config = dict(
    model='image captioner',
    dataset='larger renderings of crowded toy scenes',
    train_examples=90422,
    image_size=64,
    crop_scale_min=1,
    horizontal_flip=False,
    rotation_deg=5,
    tokenizer='word',
    vocab_size=62,
    encoder_arch='poolformer',
    encoder_norm='layernorm',
    encoder_norm_position='pre',
    encoder_activation='gelu',
    encoder_mlp_ratio=6,
    encoder_parallel_block=False,
    encoder_inner_norm=False,
    encoder_patch_size=[4, 4],
    encoder_conv_stem=False,
    encoder_depths=[2, 4, 2],
    encoder_widths=[48, 96, 192],
    fusion='cross_attention',
    decoder_width=128,
    decoder_layers=10,
    decoder_norm='layernorm',
    decoder_norm_position='pre',
    decoder_activation='silu',
    decoder_mlp_ratio=4,
    decoder_head_dim=64,
    decoder_fused_qkv=False,
    decoder_bias='all',
    decoder_qk_norm=False,
    decoder_layer_scale_init=0.1,
    decoder_parallel_block=False,
    decoder_inner_norm=False,
    decoder_drop_path=0.1,
    decoder_positions='learned',
    decoder_cross_attention_every=1,
    decoder_tie_embeddings=False,
    init='kaiming_normal',
    residual_init='none',
    optimizer='adamw',
    lr=0.00076,
    beta1=0.9,
    beta2=0.99,
    eps=1e-10,
    grad_clip=5.0,
    ema_decay=0.999,
    magnitude_pruning=0.5,
    steps=21900,
    batch_size=256,
    epochs=62.0,
    lr_schedule='poly',
    final_lr_fraction=0.05,
    warmup_steps=650,
    weight_decay=0.1,
)
Rows from block 4 of the text decoder of a small image captioner, named by matrix and row number. Rows with one number belong to one neuron. Each number is 500 + 40 x the weight over its row's rms, rounded and kept within 0 to 999. All counts start at 0. Numbers have three digits each.
After each neuron's rows are labels from the 100 texts, of 14848, where the neuron reaches its highest value: "tokens" is the input token at the peak. Only what is clearly more common there than usual is listed. The data: larger renderings of crowded toy scenes.
# fc1: MLP up (decoder.blocks.4.mlp.fc1.weight, 512x128), inputs 0-63
# fc2: MLP down (decoder.blocks.4.mlp.fc2.weight, 128x512, transposed), outputs 0-63

fc1.300:500437500500548500500500569500500500461440500440500500500537471592452536500500543500554500500463457446500500470500500500586549500500476500500500454456500500500500500646419439500500500470577456
fc2.300:500500500500500500500500500477500500532500500500551500597547524459500500500500538569500500500461629500542468500500584500577500500500439463500500500558472500462451500424500500500500409500426450
tokens: "<end>"; "purple"; "to"

fc1.442:500467466500438500500500500500500561500500529544555500421441396500445500459453429500473455500500500500500576500500500547500570500469500535549500545566500500500500500446584500500465500500500500
fc2.442:500500500457500500552500500500500456386539500440500500500500500500500500527500500455432467472444500500500432500391417414399420540435500500518566433500457427538447500500477500448596500500543470
tokens: "the"

fc1.257:500469500460465571538500537528500500452472480500500475415557500462535500404437500437500457425500598435586500500500500500500500500500546595568500500445525500500433500461500500620500441520500467
fc2.257:541555537476500528500500524464476500500433520500525545500531531469558500539500500500544563549500500434548530418500445466500500480500452500500500536422522433467500543500464436467500592569446534
tokens: "the"; "to"; "<end>"; "black"

fc1.387:500500500500500500500500500530583500440348575500592574500451500567500400500500500532421500500556563461537500500500500463559500465547500437529532528451500500500500442569500500458500437547440500
fc2.387:435500500538484576547528500500538500500500538545469448500531480500500500500500500500448500500500548500430469448375500500500500500500500500500539523541500458595536537500449500500500543500558454
tokens: "matte"; "pink"; "blue"; "purple"

fc1.229:500522500500500432500577500500412500500500500500458587500500500500500500500462500500460453500598473444450525500500500500500500444462500500559500500500469500452500525500500535500456500454462469
fc2.229:477500487500500500500536500539500557435472436466500451500557478500500500500500500542500500500441448543500500452429544619559441428500500455543500551478518500500500594440563500500500560500500500
tokens: "matte"; "red"; "an"

fc1.200:551553430500465558500560547445500524473500500573454549500500500418421500500449519500450547528476466436500455583552544500500500533547545435500586500604450500568500500468557500500500500500500558
fc2.200:514525500500500500390558500433541500548480500449500500534582435539500543458580500500500412500500500575458500500537500449586500500500538500500578500455500529453527500462541520415570500500500441
tokens: "matte"; "checkered"; "striped"; "dotted"

fc1.172:500500500453500547455500500450556540500399442500500635500500500610500500475500500474444481443500500526469591500500500531500500500500468556548529500500500442547500444462546500500500530461541500
fc2.172:454500450500500500569500464500500544416500500500463414500569500500500500500440562500500500500466500520567500449500482481429452500530500470468448500588500425463500549549500500431500446520500500
tokens: "matte"; "glossy"; "and"; "dotted"

fc1.77:500500500532500557500530439538468500453500500575500463534558500500574527438500500437500559528463552463500500473500500526461448466549459500475533500500500542547500586567500468562437540589430500
fc2.77:500500547500500500454500500500500565500500500500552500540500517590487534500500423500539500458500500445437500549472550500500500480532406500462452500467598488412500470516500500500566548522500529
tokens: "matte"; "green"; "black"; "red"

fc1.454:440500500542500473555500542500500500455500500536500594500500423441500537562500500500444500431534466500616500500540470530500560500530552500500500500532571500474500525461500500500500500540469535
fc2.454:500466571560500500500452463500436500500521500500500414623456471500500500500500573500424579553500458549500500462457500419500525463500500565500500414564500476430500500424500500589500475428559448
tokens: "the"; "orange"; "and"; "to"

fc1.182:544455472469549561500573500500436533521563500500569500543459529533458464500429500474500500416500408500563500500500450468554542500451464500546527468587536500500463500500547500500500531597500500
fc2.182:500544500591500500528500479539445552500500537500500500570500500511500500500661466500448521450468500500578500500553500549456574500399421536571500576500500420500500533531580500500474500500500500
tokens: "the"; "purple"; "red"

fc1.121:500460500447465444500465538463548529500500500500541500571406500545500423500542456500439500418500549500449500500500471470442500543441500524479500500500478432500526500500500500531530580500546469
fc2.121:559446537500553500444546544472525500562500476429500500500422500500558519500500500500545391500500500500500473500571500500500500500458467500500500459461437500500529500500553565441500500424541533
tokens: "glossy"; "<end>"; "to"

fc1.463:562450425500500500422601568562500451397500500565475546468500500500411548455500500500500460500500500440500554543500500500577500500500500500500500552500565500426500500464500575500500500500500466
fc2.463:500500440461500500500500563578500549459456500500500445500500500467573500597521500539540561556500500398500538500440500613455500500500500500500500472612500500500523500471540500535500554541500537
tokens: "<end>"; "to"; "blue"

fc1.179:500500466500590522520500500500521500450553538568454468549500395500434532566415500500500500500500500500556577531500539500546500457549500549527460500500500580390425403500435565500427453435532500
fc2.179:467458500569500500500475458412476437500500538500578594500500500500391500500565500500549464500420500500500435500512500500547431441500500537523500500500500526528500500500500500500500500500500500
tokens: "<end>"